python train.py --model="audio captioner" --dataset="struck, bounced, scraped and rolled objects made by modal synthesis" --train_examples=78125 --gain_aug_db=6 --time_shift_ms=50 --n_mels=64 --hop_length=160 --input="log_mel" --spec_augment=false --win_length=512 --tokenizer="word" --vocab_size=50 --encoder_arch="resnet" --encoder_norm="batchnorm" --encoder_activation="relu6" --encoder_depths=[2, 2, 5, 2] --encoder_kernel_size=3 --encoder_stem="deep" --encoder_avg_pool_shortcut=false --encoder_widths=[48, 64, 96, 160] --fusion="prefix" --decoder_width=256 --decoder_layers=6 --decoder_norm="layernorm" --decoder_norm_position="pre" --decoder_activation="swiglu" --decoder_mlp_ratio=2.67 --decoder_head_dim=32 --decoder_fused_qkv=true --decoder_bias="qkv" --decoder_qk_norm=false --decoder_layer_scale_init=1.0 --decoder_parallel_block=false --decoder_inner_norm=false --decoder_positions="sincos" --decoder_prefix_bidirectional=false --decoder_connector="linear" --decoder_tie_embeddings=true --init="kaiming_normal" --residual_init="none" --optimizer="soap" --beta2=0.999 --learning_rate=0.003 --beta1=0.9 --shampoo_beta=0.95 --eps=1e-08 --precondition_frequency=50 --max_precond_dim=512 --one_sided=false --adamw_lr_other_params=0.0026 --max_grad_norm=5.0 --max_steps=5300 --batch_size=64 --epochs=4.3 --lr_schedule="step" --warmup_steps=260 --weight_decay=0.1 --adamw_weight_decay_other_params=0.01
Rows from block 3 of the text decoder, named by matrix and row number. Rows with one number belong to one neuron. Each number is 128 + 24 x the weight over its row's rms, rounded and kept within 0 to 255. All counts start at 0. Numbers have three digits each. After the name is the row's rms in percent of the matrix's.
# gate: MLP gate (decoder.blocks.3.mlp.gate.weight, 672x256), inputs 0-51
# fc1: MLP up (decoder.blocks.3.mlp.fc1.weight, 672x256), inputs 0-51
# fc2: MLP down (decoder.blocks.3.mlp.fc2.weight, 256x672, transposed), outputs 0-51
gate.86 096:212132138104124119095077161127111130121107128126097103117117146146136113150187132120110102118129117122130135083132101137101120132159115109133123122163145148
gate.87 104:108136106148087145081137112115122158101142164115134154130129106107120095111107115124132141141101111148130132153137111082168142117123141108113127145145157120
gate.88 110:127110126122177112118113171127112124090069104114111120138139119133104138102171106096156102120096115107142123104141119163076076144108110137140113143133149119
gate.89 092:120111168133118154129148134148091099117100138135107143153126129114113109145157143117091060149157107117138095138152140115097137094108162141151158108103138106
gate.90 089:160141151102135131119144181093146065143134131155130100129145126111128132143127161131134137131123144147154076102123123142112135092158089111153171171140118146
gate.91 092:118120120151106142122156108169146114100159119136128175149086147140099149115118134159099125116153124152139094098171138112103136117184127133133129127116139104
gate.92 107:159123152104105127112120141129111118133107115101080115123098123150110088146083114121104105109136128179152100136111099144136083169157155152136109101069132140
gate.93 085:126175141096113126102107102176140087149099175145099132132118137147156113098101153104120106139142111149119093155109109135136116152136095173107104089092158130
gate.94 090:179128116120107123112131145090126111102149131111112095152117113121158123135123118144116139139199113104110106114149135081142175099146115139126111162110147155
gate.95 108:123117105122075128152143126051165082135131136133079131075124131109126141112113133125145128155118144179151087110137155161164091126123162139081116115144131137
gate.96 102:122122117147100129129097154092161121124107104119109104093115150152093129138108098100135164116073109111135127143162148169175123161149151119168173162094126107
gate.97 086:158147128133147118093145111133150159149115114134169145137142102127116147143139158141117137143132139141117133192100144096132175116114107136187162168126117140
gate.98 088:120117103172134153131132116119115126140149093185144123144111123149108130130148103103099135132186163128129108161137137138122175117128155118134099109085140098
gate.99 093:157095119152129149102160141119151121162165146138189112142122139084169114121153143119171137167109133102137161112123134132097133087128129133147144133104117140
gate.100 124:164130134075110146078134048126104146140127116116147140156150142132146129133147134151114144146116135136125113098103095082138132131140068105141125163148175100
gate.101 114:154139145120121143098118108125112130082158111130109161137127157136145137099120154112071122152120122148075174137136079085162125139107133116096128140151111181
gate.102 108:120099109150156119169151139132136104130116130156135165129091141135151149197115119103145162118105115157124141133121108119123145118105133176180135090102112134
gate.103 113:109124103127139155113145137085105101133073088168116103165113121112161147127099096130139094126068145151138139156111144153149091134117139158118086126126123112
gate.104 104:149122156104109159124085071130111132134119131108096136180174184168095093129127143128145103164145079156135129116131119112072148108146104131113114135143130122
gate.105 096:171114106084126116106118147164098080122112147124115173069152145160104133155094138133120138076159119132117114130133142195128143145169169133108190155130153164
gate.106 104:080146114167132102145086125105161105102099123130163143101087105088138139170079083147116141128082117129136092101149112120126108156097143130115097103143114135
gate.107 113:095118148144130139167114123109121155152123122120148139099099121090148104112073107078168082061103157114109172129085163107119130139107151126177131068123134104
gate.108 099:086164172158108102144089157124119162136148095108132110107127137206131123091122145121121143086143131137128127124121116133107079104138152097127148073102152174
gate.109 089:123141116144113148092157133151097122153156062180115127141192130155130159156108158139091090149149159110159121120117184141124146145145115147122133143126093134
gate.110 119:135144137098117134113100135147123149101058118117104121144111139149119096129110151152090118094137138149113091110125113118065105146160114135152139127102153116
gate.111 093:100102156159148083141170147118177122102134122164128116148107110097121179126088118142113148130107139107142088101150140126075126153088136166085120106124104174
gate.112 085:167129155122164138079143111108122104116111130131130129177130096140139133168142127157139128111097133105128121121060100141108138136132079134142154159120122175
gate.113 081:115143159142111113118132152127120126127086106164118108130127167124163182131104132092136117103086149117090114147120142136110141123100168114121160108091129121
gate.114 089:109089132127077123119135124139149112122123135151135104102090092129111107105101120194137134140105121102130149156121150129105085093104117126127163098140173131
gate.115 112:152127187147094152138109123150128149134139114106117134120114154169091138142099127111101109144159121176132077127119103155121172128131178171124123118135108136
gate.116 090:116179101106125104101112138150149122118116108119113130131138139120162155111118108131128129120154123109140087136132143198150065097164127142154094127153123096
gate.117 114:078128127092152117144166173121130133135124108137110109099107124105177120054100146085129114107090150132146129102124168154174110132099129114089121115123102156
gate.118 132:143115139099125113122127120159079134115118131130127149136134114161069107156166077154103110168135136156120123149120108093095135118138079138169136114107173144
gate.119 106:131117150126135146099101094138110110145155107140141116144148162155133123153115135133130098116119107136124126153144142102107106134103089176170132139102169134
fc1.86 102:089137125106139111162178137118163148134140155119147118123093137082178145149113163118158146122076116109107144116127123112141124175112132132127123146128102143
fc1.87 116:161105168109170107168125152120133118097121130139104131124122134142122194148158088135105120086150139134152124081165165147099089144167085108139089161130107126
fc1.88 103:167114105174185135160112145105141118094096126141142099143127121169114144132153085139182116126128155139136132139108150141111067154137116134200113125098148138
fc1.89 092:105132163122109074121145130124102154151161111128116131087159100095088146094120132130117103172095130146161113106136119140140094157108164083114122087128090109
fc1.90 087:082145105130179137113126122134142157144117124127165147107134118126102200142158076127138136143132136115168133178134117185127083119094129170108121122158151077
fc1.91 102:145106124141128126132108057111108129139102126163144143106128144122115155152146101115187089178149162108159158131102127117155130106177102152158118125136151108
fc1.92 114:178126129123111182095149094096101090117094169116130156098110121126120113125138106151125116152127154169168100131114115100089141149165182130157140110115122123
fc1.93 086:151120124172149136148101127108103101109108077118118116103115123120100131145106145122120116095152154124105111099099120147146126125174133132101116097140130105
fc1.94 096:150135159130145122122139156162101115118133161158132094171120113153122132151134128120127161149137139131120172149127110115149137123171125114140144138124144138
fc1.95 119:106096139122135118164130154110171084141113104167123121083115138145072126137140110140132124109101138149116117103149142167159039143099191166122111126109120161
fc1.96 097:152113115106113177095105126100137133115105137083132188097153112157099145141160120107146149137087130115160137140112165127152118153096151109114150143108120120
fc1.97 088:149164094121126116190142158103142129098132112141116113090133076112111135184128097134143109140134099162130120102151144132157155126112142125134128087162102151
fc1.98 100:169173158104151105149161146151142164139086136125136133117121175101148150136107132139149175105106148144097110120101079151134105135100127133161171092120075155
fc1.99 090:095116176102129103147117148136158108140133119129117149105123147126111099110104121152124128132149162161135118144135106153125137155135136128111137080100116153
fc1.100 105:139139110119137096128126138139144155115147174111182139144148134118148162121136114117151135125137065112109162130136157140181125084076133143161115166172126110
fc1.101 118:161118142101126119085083120110100151135153139137110152139134133145106130106154093093153125192143115118112108111095124115142165108150081124143131172142149116
fc1.102 112:162146140112133132132167086142111132092147154119120148120143147131105138113129160130120142099123135145108147076139092140110138156194116117104147116158158112
fc1.103 111:073101146128078135118108117118141171164183131137098139107138145125137059102137140147117134136181146120143135135119174128151138100155133120108110120119144084
fc1.104 104:157087149116132105152100122161136137126163139115166115164161139146129105137157121125099094112165106089155153138139131124106112095139103109144171178129125103
fc1.105 097:156136134132144127080117088114132112126122096120128137101143144169136129143110129135130158116154136134133120124089137110118153113187095095132120145130162100
fc1.106 090:134148125085114147117152103122109158088108108153141140127130131095130149093116091129151164135115129160163096102133168115150116091125137134154104123139134142
fc1.107 119:162121165123111150123164122145129107131152108154150142130148113115174154091128172173151140194186127152128135141099097126118157151148122129115122156139147123
fc1.108 106:096139143147146125129107154146117147135170132152138166145139116176072102142110154121097133139171118134138161123123071136134143121120115146097126134145147158
fc1.109 079:163122079153106116071110111128126109143150087139135183117171115086116150125115152168151161138127158122122147158151140140147168173154105141120134174120128135
fc1.110 108:148133141120112128139101113069109136081134136141145143128144118104111117092110130124104124077144109112091156122099119144167153127126162098165172178133124138
fc1.111 097:122120123141100140097112089134071159127113126141125139137123105181123108132153110111113107143136131137114102118127161114149137128109161121134132113101185088
fc1.112 085:104143121121141137096117144155108125176143096123152125115132130138109134112115149143111117184168144115081123124145099099112140137122095071139097156149141153
fc1.113 092:121119108140126134156116140134112132124141149157125144098108148166140141131149112106155123127101101154115114155139089163098129150159155119129123123130154131
fc1.114 093:118096097144085125112137130103135118183129186140144156142173104099134109158160154128116142125137125073129104141140151102123174096091088137118169141114124116
fc1.115 106:165106177176146138152168090166124097091107152130148136130124136158115121131097109132133091115105161150144105085104136139097163172156096155076109118141120122
fc1.116 081:128145132108106093121138141162132149101138167159127162131137108126149115134109084122133108117150137149064150121101150132165135115163107124119096116110046165
fc1.117 111:110124123146132131197125093122156128163118150112140124128130180161133117169150102148130159111119166113126053117146080132129150143116149134165138151136113156
fc1.118 096:088105107147110110132113122119157184137118144115130135152113148158110123098128153134144136127104154137110144130112120159147092108088116122118155142123163100
fc1.119 110:091142086155122096124172142126144149127115131119182162108129074096112144126176136132130149119115113119096113135150140184142150096136124146123118138147151091
fc2.86 093:145133138102116136139144158120094114127120129117128127136069122115113157105145117133115132095126125147131160116120128117151082111138129142095140130119151174
fc2.87 112:111132095134137138149139151154115133096134132096142143141116117165118119122142107178139159091086131176090149117119138131134148117109104052135156160167122154
fc2.88 119:128151149100085119129081145160153153150137137122127127164152168154122129083107149108133124146134120077138124106142102107117149150153142122104132131124089067
fc2.89 085:089143138116146146157108106117101160143134108110148144130124160152110144162149141183098115145139140142105131121143086114128138129168134145154140143156102143
fc2.90 086:118099106148124147099123169101136114122087165170125122147138092123094116112095092141172119105113143160173085132115090126131110131128098109130098117116132115
fc2.91 101:129148099136124128175139111100149121168115128084116160087163141090118153132151118153096118115106111142108128107098172067138112134114072136165089171148155140
fc2.92 109:125079139112126116177140173100136145093080107121123088115106093099156127143136128112147149101121126132106113082143157135156135105084144126138127119107102128
fc2.93 078:119130113137167109112122104109092085115108124131111077089153113116146132180131123101166121122134115148092097142141121150133112095112103150094084136122141123
fc2.94 085:140085155141095083170133122145148090116145168077141147164161126119145136121129117134114121123102138112138152106111122151152158136141122119138157125109081110
fc2.95 104:114140115154109086143138136100196182116123110103129127155189128138134179115125118178135144127112124090145156143129124131118140153150098115137123136118121104
fc2.96 114:110125137160079109151127129119180158133094132101122135148202107120134142120111121148103122128108121101170158140107156137139116140127109112142125133095120140
fc2.97 085:138114153135133157122109161140123105121109146112125088137155102163095121133092169145150115130102152156126126130112157152155163155108067073102132141088100134
fc2.98 079:114133129138122115109153121144128147111146089103137152119111149134134132205152109179146139073122160116178139095101153089168125143122110111144100099082133147
fc2.99 074:131115145161137136146151096159118155103142127125137154140084171111069146112107123151137117138112115149127168155113146131119126167158141136172202122117169156
fc2.100 098:091142122150116145148135167106100150121093137146116133068105084143085167146163127120165140117132135081102119120156185130146112134108174165130091104094133095
fc2.101 112:143134156100132122110095092168098122162175138167140131138162163150143147117132145172147093176136128109118104123119083126110176105185060112138145171130158126
fc2.102 111:117125114125154162129072107114166163116124096110116131115175152104118099152113112134089149121111127133076136132135132094106162133119129144133164122165174130
fc2.103 106:116129112144120110136198136123113078079121157120159144082110132093106095165131085106126190138062128177119135117096102103142149133123152131155138116172098146
fc2.104 130:106177089154128140106101136126078137146095128085149141140116128085087103135161119144143159151143129111100147115131123145115169112088102079174132151139149110
fc2.105 079:142119134106147188139152120138111117110117141129134137089103161171150143144115102115125142108108140110141115147120140134140115144135145171096172124106147172
fc2.106 098:121131147149167131106086102151104126164153113170164137154126167135143143160093164128127129116168131104139123153172089115089164110170131100150106133162155092
fc2.107 112:125114163146085126153149143133135146083096154079128117127144118125132122131114138103123126141106105174130124122104124112183116127111092161077174090134093137
fc2.108 074:118129115127139140146140147181110184067119122104130159125127139151124151108156158088113150123125160159099100146176087108104097066110184154132140115143110116
fc2.109 084:109105135178086125082100144100137107100098158107134155134177071083146122108157127118132152120108114110150126111085114131113145093079144097111108167139143109
fc2.110 104:157154092115138110148168122150138148101150148115119130139086086130137132133142108104126113162077111157128142160132170109117145129094133137151131112089121119
fc2.111 094:139117112133123115149141135108111120090124138076120127143106120091124120063152104135148174130115110174126145089110124142138116106106137110145172145114117129
fc2.112 076:129097104093130127142101109118134116128078078132085142129113141095151138151123108157123099093119091115155175167136206146122129183106135165163160137133165149
fc2.113 078:120196091121112108110130098117170146121159148119108114087161157125164097100130146122144153162101103092148099140114156146152119120140138107126121145172142085
fc2.114 075:095126096122158143139109113119143139126113143142126148127144155129102086108110167148125141138180161118171164128102164142158136109152115087094177136126111110
fc2.115 151:114080175130134120170157138133143134118112117147116107103135109117170155145143117116113133076096101116130121106119153128174113115097143155097114092138127146
fc2.116 097:109127091140179136130102138134137112123093126127127122108092145120093181108143099124146123128149136104145125129144132174110102160095131093110097162136170147
fc2.117 089:118122146117118116133075153094140134161084096114143157116165103134140190158161129134138118133120118091116107125167152143122144084159116137149129149126118074
fc2.118 131:157154104119118144103138097168074137132156123105143162137105162148101077132115132143144145153138102149111131142091099096095140160163085122116132142129162178
fc2.119 112:162102189097111138124176140137096111120153171128092097125107082163115105148095149114111139138128119151104135118079139102119130126117119135070137079099124171